A small image classifier, trained from scratch: depths [3, 3, 3].
Rows from block 5 of a small image classifier, named by matrix and row number. Rows with one number belong to one channel. Each number is 200 + 20 x the weight over its row's rms, rounded and kept within 0 to 999. All counts start at 0. After the name is the row's rms in percent of the matrix's.
After each channel's rows are labels from the 100 images, of 14848, where the channel reaches its highest value: "top examples" is what is common among them; "peak on" is the class under the peak. Only what is clearly more common there than usual is listed. The data: made-up waving flags. In brackets: how many of the 100.
# convs1: 3x3 conv (model.blocks.5.convs.1.weight, 96x96x3x3, each kernel summed), inputs 0-95
# convs2: expand pointwise conv (model.blocks.5.convs.2.weight, 384x96x1x1, transposed), outputs 0-95

convs1.35,106,224,189,215,227,201,178,197,210,198,193,198,185,202,225,172,218,189,174,167,186,210,211,178,187,198,203,185,187,198,201,203,185,173,242,219,216,203,207,215,194,214,176,161,202,196,162,191,176,180,155,197,168,187,183,174,199,196,207,197,171,179,221,219,197,199,205,189,218,202,212,222,207,178,158,209,222,208,157,160,198,197,204,202,155,208,199,223,195,162,217,219,196,230,151,201,184
convs2.35,095,185,170,142,201,225,175,212,170,224,194,192,233,214,199,236,182,199,201,192,190,187,181,180,186,240,218,194,173,208,244,203,211,244,198,171,212,223,167,170,219,210,205,197,197,178,228,165,219,165,218,195,217,221,215,187,211,171,164,209,194,201,181,187,231,217,209,170,213,160,222,168,222,191,205,208,200,196,191,176,206,190,222,227,222,198,194,201,202,216,217,186,243,218,206,194,216
top examples: star (97); triangle at the hoist (27)
peak on: emblem (40)

convs1.19,102,185,267,172,199,221,210,171,193,187,187,161,213,235,171,184,195,225,196,211,199,178,187,196,189,194,174,186,197,196,184,177,191,182,233,211,194,198,187,214,189,222,173,181,162,207,197,220,164,198,200,236,203,208,175,176,188,193,222,172,200,224,207,158,197,207,196,188,207,204,208,215,223,219,188,198,226,167,184,184,222,222,167,217,218,193,180,192,194,195,184,155,225,219,204,203,197
convs2.19,090,200,176,171,216,210,200,227,194,185,193,188,219,201,205,240,203,212,202,212,198,233,182,201,218,201,221,224,141,189,149,220,214,201,199,204,212,196,192,236,229,177,186,182,198,160,225,237,202,170,187,183,174,192,202,214,192,174,215,184,183,191,216,207,179,213,229,178,255,166,190,173,186,195,199,218,214,231,193,206,201,204,190,220,177,204,179,193,243,191,178,205,208,214,187,195,194
top examples: gear (61); rhombus (36); triangle at the hoist (25)
peak on: emblem (67)

convs1.51,094,178,208,199,204,228,190,186,166,143,195,190,210,207,200,130,150,196,218,194,211,215,213,178,209,164,220,206,201,178,191,203,177,201,200,202,190,187,209,234,211,238,216,175,166,222,170,217,229,193,207,197,220,175,182,222,187,185,202,196,210,188,200,210,210,220,206,201,219,207,187,237,218,201,195,194,180,192,238,230,203,187,239,203,203,206,219,182,187,183,210,197,209,181,232,206,200
convs2.51,087,216,184,211,190,196,250,200,242,192,188,229,192,160,180,195,216,227,212,182,207,207,185,208,202,153,242,224,207,208,187,176,211,204,183,195,215,199,228,169,198,213,239,198,225,227,190,218,224,228,191,226,233,202,216,223,156,186,202,165,165,208,171,222,195,213,226,210,192,181,205,202,191,206,208,230,217,190,210,181,205,203,224,194,193,227,200,199,203,177,205,211,174,198,221,216,240
top examples: ring (94)
peak on: emblem (69)

convs1.18,113,258,183,212,220,196,167,194,183,214,232,208,230,160,200,211,205,227,177,197,212,159,209,196,167,216,200,215,200,221,206,224,218,205,184,208,219,188,231,215,209,200,222,194,254,195,177,174,208,243,190,205,192,201,205,159,207,173,213,193,217,199,224,201,175,206,220,205,218,219,182,212,191,213,196,233,194,219,196,227,212,220,211,225,224,228,183,159,180,192,207,208,181,191,202,207,200
convs2.18,098,188,177,231,200,222,155,188,169,198,203,211,186,178,192,183,223,251,199,173,198,198,260,208,209,204,200,182,196,188,190,219,179,214,200,183,198,190,196,157,185,177,223,182,201,213,215,217,195,220,215,213,160,196,180,215,194,195,202,180,188,231,161,190,195,211,202,188,219,216,196,207,199,219,231,210,192,194,211,200,235,201,218,237,212,176,222,171,205,204,221,220,201,209,199,208,188
top examples: flower (66); diagonal band (34)
peak on: flag (82)

convs1.55,098,203,213,205,206,217,184,182,218,213,234,188,177,187,181,205,195,198,187,208,201,198,221,207,191,214,199,218,205,197,210,183,173,225,182,224,183,213,209,201,181,188,192,217,172,213,220,203,190,196,225,208,231,181,216,160,168,201,173,204,219,237,175,259,216,194,195,196,226,196,156,222,199,202,185,232,197,219,208,215,239,239,184,191,205,154,188,219,233,216,160,214,214,236,197,208,205
convs2.55,092,171,185,203,182,185,217,207,225,188,181,217,172,210,175,135,184,212,204,202,223,204,226,232,208,192,191,206,178,242,184,185,192,180,211,188,199,194,189,224,176,148,183,179,179,214,196,194,161,198,216,193,204,195,201,235,207,201,213,210,187,176,218,223,193,225,176,186,183,226,240,234,189,192,216,201,195,167,186,225,201,200,163,221,187,247,180,200,197,184,166,174,205,203,209,204,202
top examples: flower (75)
peak on: emblem (81)

convs1.6,091,236,202,201,234,197,170,210,183,204,206,190,212,156,225,219,214,178,179,180,182,166,179,169,166,201,221,182,222,213,196,227,198,174,220,197,186,195,201,184,170,203,209,220,190,185,186,239,185,216,174,192,191,211,203,166,171,179,206,159,206,201,184,220,181,203,215,197,185,166,192,187,220,199,207,216,200,162,163,168,216,208,192,198,172,204,184,190,184,204,179,176,191,217,181,183,243
convs2.6,101,187,166,230,196,165,189,187,198,176,179,214,223,214,211,230,183,192,187,179,189,195,215,222,165,198,211,203,205,230,183,198,227,213,193,195,198,210,189,190,192,204,221,193,206,233,196,227,189,207,169,186,166,194,170,205,209,208,171,180,197,185,201,212,192,183,206,232,191,216,234,216,248,198,218,177,209,185,189,206,195,165,181,192,205,194,165,202,190,200,218,224,234,204,212,207,187
top examples: flower (97)
peak on: flag (72); emblem (27)

convs1.86,085,192,183,251,205,200,204,195,160,207,186,181,235,242,221,167,176,165,195,204,201,204,209,188,189,191,196,177,180,197,195,182,220,242,170,209,181,219,196,157,197,163,189,198,195,208,220,238,199,200,223,192,170,194,208,213,211,213,157,185,205,175,193,198,166,213,194,208,193,148,202,206,203,192,182,191,211,180,204,211,203,211,201,219,251,208,216,184,202,200,203,229,209,195,232,188,202
convs2.86,088,170,168,192,201,197,220,179,201,157,159,240,195,187,208,207,248,192,207,203,210,236,230,175,228,189,176,213,227,195,185,186,209,227,226,182,202,175,251,180,178,184,237,177,191,213,215,186,224,229,204,181,174,138,196,179,207,172,226,176,223,207,170,204,188,192,199,217,159,203,205,221,201,195,230,204,224,188,207,176,205,192,197,247,181,223,214,220,192,196,188,222,235,237,203,233,200
top examples: ring (95)
peak on: emblem (39)

convs1.75,101,201,158,161,207,205,157,216,209,163,202,217,199,180,224,191,190,180,190,214,193,191,200,188,178,212,196,215,186,197,154,177,199,216,202,191,214,230,205,189,203,178,188,212,211,188,173,205,206,163,200,172,185,193,230,217,165,203,228,201,225,175,181,217,211,219,212,235,163,227,209,204,192,201,175,188,221,184,210,193,196,170,193,191,154,175,213,155,226,235,202,189,209,200,192,224,195
convs2.75,107,232,233,207,206,218,237,213,196,168,193,198,189,179,222,195,224,178,216,198,214,193,184,227,215,196,205,230,198,182,199,219,199,207,197,224,211,222,199,188,227,207,205,217,184,208,234,192,216,182,207,172,199,231,194,200,225,235,137,194,233,172,247,210,187,228,214,220,232,211,191,217,213,216,192,232,199,257,236,210,228,188,165,177,176,206,229,197,203,194,231,147,216,204,222,232,210
top examples: ring (100)
peak on: emblem (53)

convs1.95,102,212,198,216,173,178,192,207,184,179,214,190,177,179,222,172,141,165,186,187,182,200,189,202,212,181,169,180,183,205,176,195,227,209,202,205,187,185,191,197,165,225,196,219,171,220,171,202,192,194,146,186,172,182,197,184,225,187,194,187,199,194,202,200,203,172,218,177,188,212,214,181,204,204,158,191,183,190,176,216,212,204,235,175,186,226,202,166,205,167,207,163,167,189,195,204,184
convs2.95,095,185,210,214,187,191,186,186,177,207,236,234,204,175,223,222,216,196,221,174,175,174,164,178,195,237,201,197,218,198,157,195,228,190,192,198,172,200,235,204,209,214,182,194,212,197,202,188,222,210,192,216,189,218,200,228,195,205,195,235,195,197,166,190,179,201,218,225,199,181,192,194,233,215,187,175,194,206,200,226,198,232,196,225,211,193,209,237,198,209,184,194,191,159,153,210,202
top examples: flower (60); gear (33)
peak on: emblem (94)

convs1.23,095,189,206,235,220,196,179,227,138,206,206,197,188,179,201,229,215,200,154,206,220,225,212,213,221,188,202,210,223,144,191,189,197,174,232,201,201,184,176,198,204,167,187,199,208,210,202,190,193,201,167,206,211,197,188,233,203,209,161,201,183,165,190,170,172,158,186,190,220,180,208,206,198,169,210,183,219,214,214,189,188,224,196,182,213,178,215,196,169,219,218,223,196,179,222,204,196
convs2.23,100,207,163,202,201,179,199,215,174,230,197,210,219,219,196,212,183,185,198,212,167,204,207,189,205,235,212,184,173,178,217,184,240,207,176,187,172,225,217,192,213,216,202,203,206,226,197,191,208,170,212,196,217,212,224,221,201,175,227,187,210,212,178,185,184,199,228,165,196,203,214,210,198,197,263,210,221,192,179,166,161,200,187,161,238,213,196,194,189,208,201,211,218,214,178,183,188
top examples: star (79); saltire (29)
peak on: emblem (30)

convs1.79,095,183,213,191,202,156,186,208,188,179,219,189,204,215,185,189,201,229,187,198,190,192,175,177,193,191,197,206,226,199,171,215,199,201,185,146,212,192,175,208,199,200,205,204,202,221,224,178,213,191,236,190,201,188,202,200,201,193,185,192,203,186,205,234,152,195,207,236,154,233,214,189,187,198,190,188,185,230,195,228,223,196,166,179,216,189,212,192,234,195,179,267,203,172,189,168,183
convs2.79,094,181,243,193,212,186,186,200,219,188,204,208,188,205,212,208,233,221,210,195,193,228,205,203,210,182,225,176,200,184,161,190,186,212,194,230,223,203,201,178,180,187,206,217,206,205,189,214,205,174,184,201,203,171,199,215,195,179,209,207,207,201,201,203,206,206,179,180,191,219,186,223,164,216,166,191,225,204,216,175,177,219,195,192,186,181,212,231,200,195,187,218,184,184,193,227,204
top examples: flower (100)
peak on: flag (100)

convs1.0,090,191,189,207,166,166,206,211,205,221,189,209,205,170,168,188,200,231,200,204,195,202,218,205,217,189,222,199,182,224,224,196,192,195,184,180,161,201,179,230,177,196,217,227,193,163,235,231,220,217,240,176,214,174,184,217,180,208,218,204,249,238,210,206,156,229,201,221,182,199,198,216,185,197,222,182,206,195,210,234,198,190,202,235,216,218,204,225,189,225,171,209,212,195,206,182,224
convs2.0,095,189,219,224,177,171,205,197,176,190,200,218,221,182,212,191,190,191,231,199,201,225,162,202,181,170,190,212,153,187,211,193,184,199,233,204,221,171,181,213,180,172,208,200,209,203,218,231,200,207,236,188,227,201,178,228,207,204,158,186,166,172,236,216,218,222,192,207,174,223,185,182,245,178,158,184,209,231,138,195,213,192,180,179,169,152,188,221,177,182,184,213,194,180,225,204,221
top examples: flower (60); ring (36)
peak on: flag (97)

convs1.30,097,228,204,217,219,187,222,221,184,215,184,183,170,207,200,228,176,212,181,172,217,223,161,209,191,194,192,218,201,195,222,175,192,162,259,203,183,172,163,201,210,210,210,170,197,197,199,197,178,206,203,173,181,210,222,200,202,200,209,199,177,196,176,151,202,205,165,170,220,178,211,217,242,174,206,186,226,215,202,181,217,165,180,177,228,181,216,201,207,189,185,213,197,178,213,192,191
convs2.30,105,213,195,167,158,217,181,197,210,218,198,182,217,204,212,224,202,188,195,196,166,191,215,197,171,177,189,232,168,242,214,179,176,211,181,216,180,205,196,215,211,217,198,193,203,200,167,196,230,175,195,214,191,172,205,200,202,214,227,189,206,200,187,211,199,163,196,191,205,184,203,172,201,212,172,224,206,245,221,197,179,165,191,201,206,228,178,229,196,217,187,224,209,201,216,167,231
top examples: star (78)
peak on: emblem (51)

convs1.74,093,218,225,158,209,214,213,178,222,183,171,200,198,210,199,184,176,192,192,192,189,217,192,193,186,166,161,210,176,174,211,157,207,196,192,233,206,220,169,186,159,238,173,171,184,182,203,176,192,176,172,223,229,245,189,199,178,191,187,196,146,179,205,197,211,185,189,186,173,191,199,191,193,209,182,181,198,198,206,226,199,191,212,176,199,191,171,176,196,185,219,199,168,211,194,212,189
convs2.74,091,198,192,169,246,229,179,204,212,239,173,204,195,232,234,189,212,220,193,177,238,196,235,187,198,183,200,182,196,203,184,177,167,172,219,216,228,197,186,193,189,162,206,218,204,192,206,211,226,201,222,194,196,152,238,190,191,239,172,218,202,229,197,202,196,208,211,193,197,225,206,189,165,193,169,195,221,232,206,168,183,173,232,216,199,191,207,204,230,168,204,225,197,224,219,185,169
top examples: gear (67)
peak on: emblem (38)